config = dict(
    train_examples=98750,
    crop_scale_min=1,
    num_classes=12,
    head_dim=16,
    bias='none',
    moe_every=1,
    expert_mlp_ratio=1,
    experts_per_token=2,
    patch_size=[4, 4],
    width=192,
    positions='learned',
    beta2=0.98,
    eps=1e-08,
    epochs=30.1,
    decay_fraction=0.4,
)
Rows from block 3 of a small image classifier, named by matrix and row number. Rows with one number within an expert belong to one neuron, the router's apart. Each number is 128 + 24 x the weight over its row's rms, rounded and kept within 0 to 255. All counts start at 0. Numbers have three digits each.
Before each expert's rows are labels from the 100 images, of 14848, where the router gives the expert most weight on average: "strongest on" is what is common among them; "place" is the part of the image that holds the peak. Only what is clearly more common there than usual is listed. The data: gratings and oriented noise at many angles and scales.
# router: router (model.blocks.3.mlp.router.weight, 4x192), inputs 0-63
# gate: expert gate (model.blocks.3.mlp.gate, 4x192x192), inputs 0-63
# up: expert up (model.blocks.3.mlp.up, 4x192x192), inputs 0-63
# down: expert down (model.blocks.3.mlp.down, 4x192x192, transposed), outputs 0-63

# expert 1
strongest on: low contrast; stripes at 90 degrees; windowed patch; angle: stripes at 0 degrees
place: top left
router.1:142108122150092080147136128135140103104111136182135143129114113149109092140155149147165105125137137157142155131092144074112127109163126116181134144161110120139053115132150154133114128108085162
gate.11:090142146110137164100145117132145147137115117128103089124123140115097173117101154107122144119096109090098096121129100167100138141120162180125137115107137101088151142147143148112142163154117143
up.11:120127090121116134156122142139104089114130110107179143141152136148149117091122114161117139085166127119148168137107166104148114096126106089108084155103115177160144113130095136132113121131154117
down.11:086145124130126089131131145080130125119119092081149118101143108162163124110120099136133131125102126160155122156109129114115088114142116108114149127151099142158118111124154122160125122080134139
gate.12:121143135107121179106143142145140100131123135107112101146130150083127147097091083098090168122125109112108103134155114171131169148112138144103108125103105167094154141137138105093144147137156108
up.12:121155160117135167136112125109153063140133155109142122134131151117171098086129087130118174120140127142105100142164126157144157140112128134074113084104088141136168156142122108118165135113164114
down.12:139109103122134146114124167181130182148110122097096131118102122132081086142144150138120122129110139121118119120125133135172162147143081164145154085148137116078152140140153068114129098146151116
gate.13:103114131107113145092165158160140155135066097119096080131149173069136171127089141092129171154113156124148107111139130155121201166139148129117089132126134134062124148141128127102131136144147135
up.13:148089148119135138150129110080105110119120133142146151177112180137123151082137149141139122108100088098151101112166111131145125107122155120066150181093144126112139137131161094129155126151103108
down.13:101181170146117128120080132099116130134138127130147156141143110164130093148126131103129109144137125121141108171123149083098108072121095101110153115147106149169163091138140128110111135122147123
gate.14:096115129088139178115160130150151121097081114113121099128141173099140158099116103104129191114114121121124116138158156177116183134140124130103095132092127140057131135143122103092137118139163101
up.14:116115136122130112136128088200112138115124136131123160126114150087148175117132186127109144118096129132142118115151069175101129147129164138153132150072151128107135106102119127106123142168156126
down.14:134118137127177110164133111145169130142099133113114126145130127154093114104116128160106157091103157126105142168088152145117127128106157131123096147110126149114181158127146122115098114157123136
gate.15:117142136095134156091155112143137132134089113105125109155140160108109162102108137118120214133087121091114094128132131162116145153125170168135109125104116130052137132161128111094132145168156130
up.15:116129084110116136133148134115138153106116130075103120137125119113084138122171129110130166140113086109137180156142129179152123135107103170107147134127125115079098144144144096100144136141175118
down.15:107161117089105152077142135084104106133112119127175155131179147121086105119142110106105143145111081084127135144118136134128146112107107141124113123138133093095143098122153123071144122137170130
gate.16:135136135114202148117109156123138102160125068123143140117112128122158143150079129142110123116142120099085102117170171112136123113119139126102129133113190137117184080114094160126087093159147121
up.16:116118130140062113137145109131116151104128183132118117140145126123099114108185127103151140135109142158181154150084088140121136145138107133151118123143056112135070171138166097128176164105108140
down.16:111144107172141102123145125154112130139149126137130160127116135151125089130134146155117086100133154151147168143081139145161110088112123093141070170127134138161121114085115183155103152088084151
gate.17:093138144112137157124150122115139113132102099113141096151150159108119151089104118090124167119112117095119104144149132161125172144141128182116118140104123134069153147120141105095139143148164110
up.17:117105121126120142137126119177140169122105162139125133123148057090129153134117130159111184086080127125126134135101139142096145134087043111169093122122108102118102150146178140131137123121108123
down.17:142138083144122152115160157148153148112109124064135144133123082121087150113160107124141125105127146141120211146108139144086117162168132153173107151163128157119103137113123120134120125101121131
gate.18:087107106138159164102155149175144124150088126134083110129135156137103106133082119080101148131119120133077115149128165161115168144153150135120129094114150174107143144136143111105101111153161123
up.18:102138168137162145108089121176089110165157137103174144165117178146100125104166135109177106134151103090149173132092137102170092090115104129114154102145138138159171127113161107100104109171171109
down.18:150126147148103148121150138199158115110163155158109116131125128131154116150150130186138103129095156141116098119100107095122156115144083102174107097159121164146114106158130122137091147113098125
gate.19:114125151109127142102154132136136119146108132133117113138140162116107131108096129116121189130101123113132117125122136165137194159111163162123111114112111149046130137161129117068145152154139105
up.19:129148139131100129063137125102159126132100140141119123134153138151074121086116135134129155147112104101111106144123135144125150146149129181124146138135159097031102159147144122115117165129128120
down.19:118181137099108185112106139117118139091119112122122158099168120152079108136158124106159117136131105120101143134143119119113148086151094109114139110168098084129149134091132103113166184130123102

# expert 0
strongest on: low contrast; windowed patch; stripes at 60 degrees; scale: very coarse
place: top left
router.0:158110147135178161126128158135143137181158135112081096106098139140147141140116118145114115164133129123073114098174113166137121156132140121096163112127176102140167153117115103158133109131147099
gate.11:118128118117089099112149109123103117088061088167137136154164159112094145099120129121142145138119106101171127119108143133121172140123138138159110136133097122052072127135113143087131154135132155
up.11:158092149130125119122132127124080126108109128123131107166139153115120166112148153147152115090120167109178145129127166124148144197155115150154074166106089143098086138168128109118145140128177130
down.11:159114121157097115093127171125133153097136112111107132116171103166146141130159073148105090133174133135107145142161133116162091108139081085102113132155122120164140143104128128151132127104132120
gate.12:094154101109102101119136122129115087098079090119151156168166129114103120135115119128152148110126125101123130142124148102114169140129172140151110131130133112095094111124139120077145135138132158
up.12:054127115141114108104157125180144123074127076133079108144165125108130163144120105096136143096104160145146127130109106146116169132115108143172132094145107123110116100087103162120120184125044178
down.12:102148140125092120111138121121121146076119091118136141076142131106074104145119121104157131113185085141144126126124107115135134120145120162139152146152137077083133105108158096125152129107102105
gate.13:124139121122092108139150136117095122073084108179148124170178142136076127120132121131127157109107093093142144122125137118106172135124121171159109125106109120071093113138114128060115179151124142
up.13:149117130129158140114169140148144150103124118117146100096143150121181163103140123148162120129135129158125119134134155131124125147125146115102088132143087121132129153091116101155167142135129120
down.13:155132099131149108136121180158101170174144169134118124113131087139126125152113170124132071152127146148128154086107110115149102133138110092102148104132156128181150120109093132120124112112145115
gate.14:141147163118125095138127096111127107135070133134160190164135159133101124098137126124133153125136111080157136132092151111128134151128098172142130104111118149125091111137142102083105120172184110
up.14:145145149127126105140129111133126099140105133128159200157118147108127124120133159129149137133153117105157108120065137097110124156129128151146130118113110169135067115160117082089096121150179115
down.14:102110099116101114134130140133125133112109107126117126147132119117103145159132115111160126130139134126159137118159131087094104113162161139145154159149144135112129088099143141177129153129098175
gate.15:105106111082111106113166142155075115114090114129109122135167148109102121115125127118142137114108129099144133126118143093124180133122146135168068129129110168085073150133121121069139138135138168
up.15:099149091086139130114096117154119119114109089118126172152104167133115125139113063185117121124167126153096111135114203138144146118147117139139155156114129124104111088124099152114109128127121125
down.15:124150180138137128118109122142128154132126111087135109114138131110145181099147215127121127112106158134139137134140123159123154131135175144079146106087120141163121093107130144142143106164141118
gate.16:127158137139108124077166111124137108050059116122117127173184129138111106104117129090147162090108118102133140163125138121095167132135155132145110131120100112086112125147124127083138170138127177
up.16:086137117119104114175120126155117118154118128154125147128113096128121081136152140120137128168096143122168088124068144142108147099125098157177154113133103159121086099144150128111088142134090109
down.16:162110156144145138156095142127102131162176135141131139167120130100151111126129141142143099082135158098144104128121135145186147148133113150106116095089144163167155131162075131110114132160136119
gate.17:101157118107089119123154116121122116079065102169144152151159169111115127102103129101135160120106108113132119153127141120120171102107134132143080110111109142075105112120138138082145168137135156
up.17:133126137138106092130126104118150124132120128146164172155135142186105067093157108113153092075184131121109166143135146099122143116148122104136107122149118098137118144121134140093136120164182127
down.17:119172102106086114139107135136142100093138081165121127162136144144137148104114089135164127106143084121151140147125120105123108117145111109140140181133099124149138093131093144149130109130092126
gate.18:142197166123134149105084135114117130142159133128181126125141114126161160138116172148109091122140131141124085134152108129141098110090111101103135098128118104153151113120096169133125186103103116
up.18:140196165127131147108089136111119131139160130131179124125141112129165161141115169150106091123138128147130084134149108128138096110092113102108136103127119106153147112124098166134127184101105113
down.18:134157135126063126129119103107114093120111132130162111167186117122131147103128150114123127084137131119189119156151134134086121118126110128097097139112093135158117127150149111152141160109139134
gate.19:096120141095106117137162097126109106079076097162122134173174166123128127109102158136136158101114125099140111125117165120120174136133119144138101137086111111065100155160120114073161151148137124
up.19:183104133164156111132090127117152146183142105131149129117099147162108136124117111136109090103127126148112140113140127115155127132132149146119154145141191147148148119075145143145113102142126123
down.19:120136110130141114139129134143129133146152110088144146116100091127093127129154096134152089134128148145142137148095151073122135126126120124134146131136145139121128094115178132159097106125086177

# expert 3
strongest on: coloured; stripes at 120 degrees
place: top left
router.3:098171122127162117140109075116093152121135126123176161132149139135118141104116106121097150093117160112143146145110142145149125110086117131116095130082126138126152112113094159089132142172130143
gate.11:157115135107084161128171156128151110116080123133084074127138120117124126106127155111152135165120080100115112132135101129104143154187179133136129126149133112085076152176130086130137115103125132
up.11:159107134110159164142111126164089108154143154168135151145081145129109091133128113113118121106155115093083115096126140132152122134099112188118127150105155170127163104117128139106127107192118087
down.11:131166142123171135127104154155100175154114116107142159129150148117105103115115109130100173116094153126161174129115165167128149120110098187119121119119129145135159122121136134106092098152139139
gate.12:128114095103084142138203113128160099085084097120103086128144132094110135120158160130166149145099111144128103124131118131077180143170124138159111130133123121063063135156149104122122106114156144
up.12:173138129119121111136146133115187131106126123119136123130147108118068141118157104136146128113158098161083147187141047179109139109177142157122119115135116103102136143158159140139129159116150126
down.12:155122147098155079124107159136103151149134116152142118146106097090116164189110128141103125123125149147117096107128124123080100160107162152136119129107143132144142097141093133135125104140131159
gate.13:133095099105102133134172141135153065111093166131097100132142140131135140111129176107136131167123107125167118111134121153086165134172148112161114160134092109067060144171132088118119116095143133
up.13:090126075111107105135142129120122162102125078136125122142162109117167148148094134173091097115100153163114131142147144103127130153094093131104129095088119128139126125125089177134153140102115154
down.13:138122113103159138163133094099128121176130105112151146130148136086109119125106199174126146131095134098112078147133156134094155137099168142126137101129112108115146124169125146134115139135151119
gate.14:139130153173136119134100105075146142127148129149154136159144105187115104097178141133155082110144106146156174157167130100157110104145080125099166117169129078158151150108155150156151107113135116
up.14:138127149182137118126100109085150145125149125147153128150131101188120107107180134145153086115135113159159176153161128102154112108147077121098165111172129081162150148109152148164153121109132128
down.14:102152105101077100119118122080142126099114134110141139091142115108117123131154125100135139118127103158183131171118110129097083122142148106125139158139095112139094132135109100132153142092124110
gate.15:136109142129050136148146131138152123078118146153086091155098135134124144099151156109121137127120117131129104141101103139099189126136142149135146141115105108127104123179166088096108148096102126
up.15:125123101118163128121130129124136118169119088109144154108150107104114112155108134162142116125157132104106136098144159101158089135149094127119094129139165148115140145097107180158143106148151157
down.15:125110182144175107085131134162134168127176071160133098146151182139164178105104127149122112120143152134100120122137116133174167106116108090097122091115125116180164111111122184137125173122111150
gate.16:123100100114073130141177132119149098111084147131095079135127127123131136137121170100146132148136109109138108123150136115096155130149149138159099148117105112065072156178121105106128113110141134
up.16:113137098160139111099132115145121127156139086114153154118132113122146128150103086161109113128161147157133116135106108101126096136132136084139116104123118150158134117082129122184144123104176128
down.16:108122087132166161140155140097157130166121130115112138102121167172138097103105106100067118190115103117135130096138166118119111093109168112101140140109142146115116157139136114109128075111159096
gate.17:145170138113120121183108108101123153116124125119163154112140090135121133145142128126112138127105113155167145159100090144130100120101110132146163130130104084157134089110111124084130142130107109
up.17:138163137128127131163113111118111169115149104126166146119149098124124136155150129125107139115100161163161145152100100155133108125097114125156149134125109083158136103103113150114145155134084122
down.17:072162102111080120110108117102091128113128131117166128109130093120102110126129150093129150076133136145201166169121158119113087123117150156133092144126126122131107097131106119117140143104082144
gate.18:148118145131091147135154142098158108101097158160106105149128174126129124101142147104144123154130093133117112148109106136069141134153183171129131118132104137122095158184174071117112141111137089
up.18:100099113129142128099132145144136153126130085128119114138120113128127118172104125164110097096135141125127128101143166099168134129137084104141109141136153128104128093106081199150135111116111173
down.18:104107156164154116056139128164129175108145099138121101157170162167152174099130134127121121107132162122091126160139151138144143113141118077098095086124132101134141162102131164140147134123149190
gate.19:149112110121130097134152107108153127122122115097141118135152139132166190132085106128083168115085146136136095178105129163079137136117165120129120154085112117138134101124105144146129136114132147
up.19:110144145130120159107127138147114159135127131155113139135134115132087086122173134126183094128159108111124152068148118080173123127134077134129133100174132128115114153122160122108127129142102112
down.19:101097133148175149102142110141167123154139118126098132112135113123142162161130104129099134163106150109059097131147109133135200145122107104155125095136150111115157121096124188143125138174134160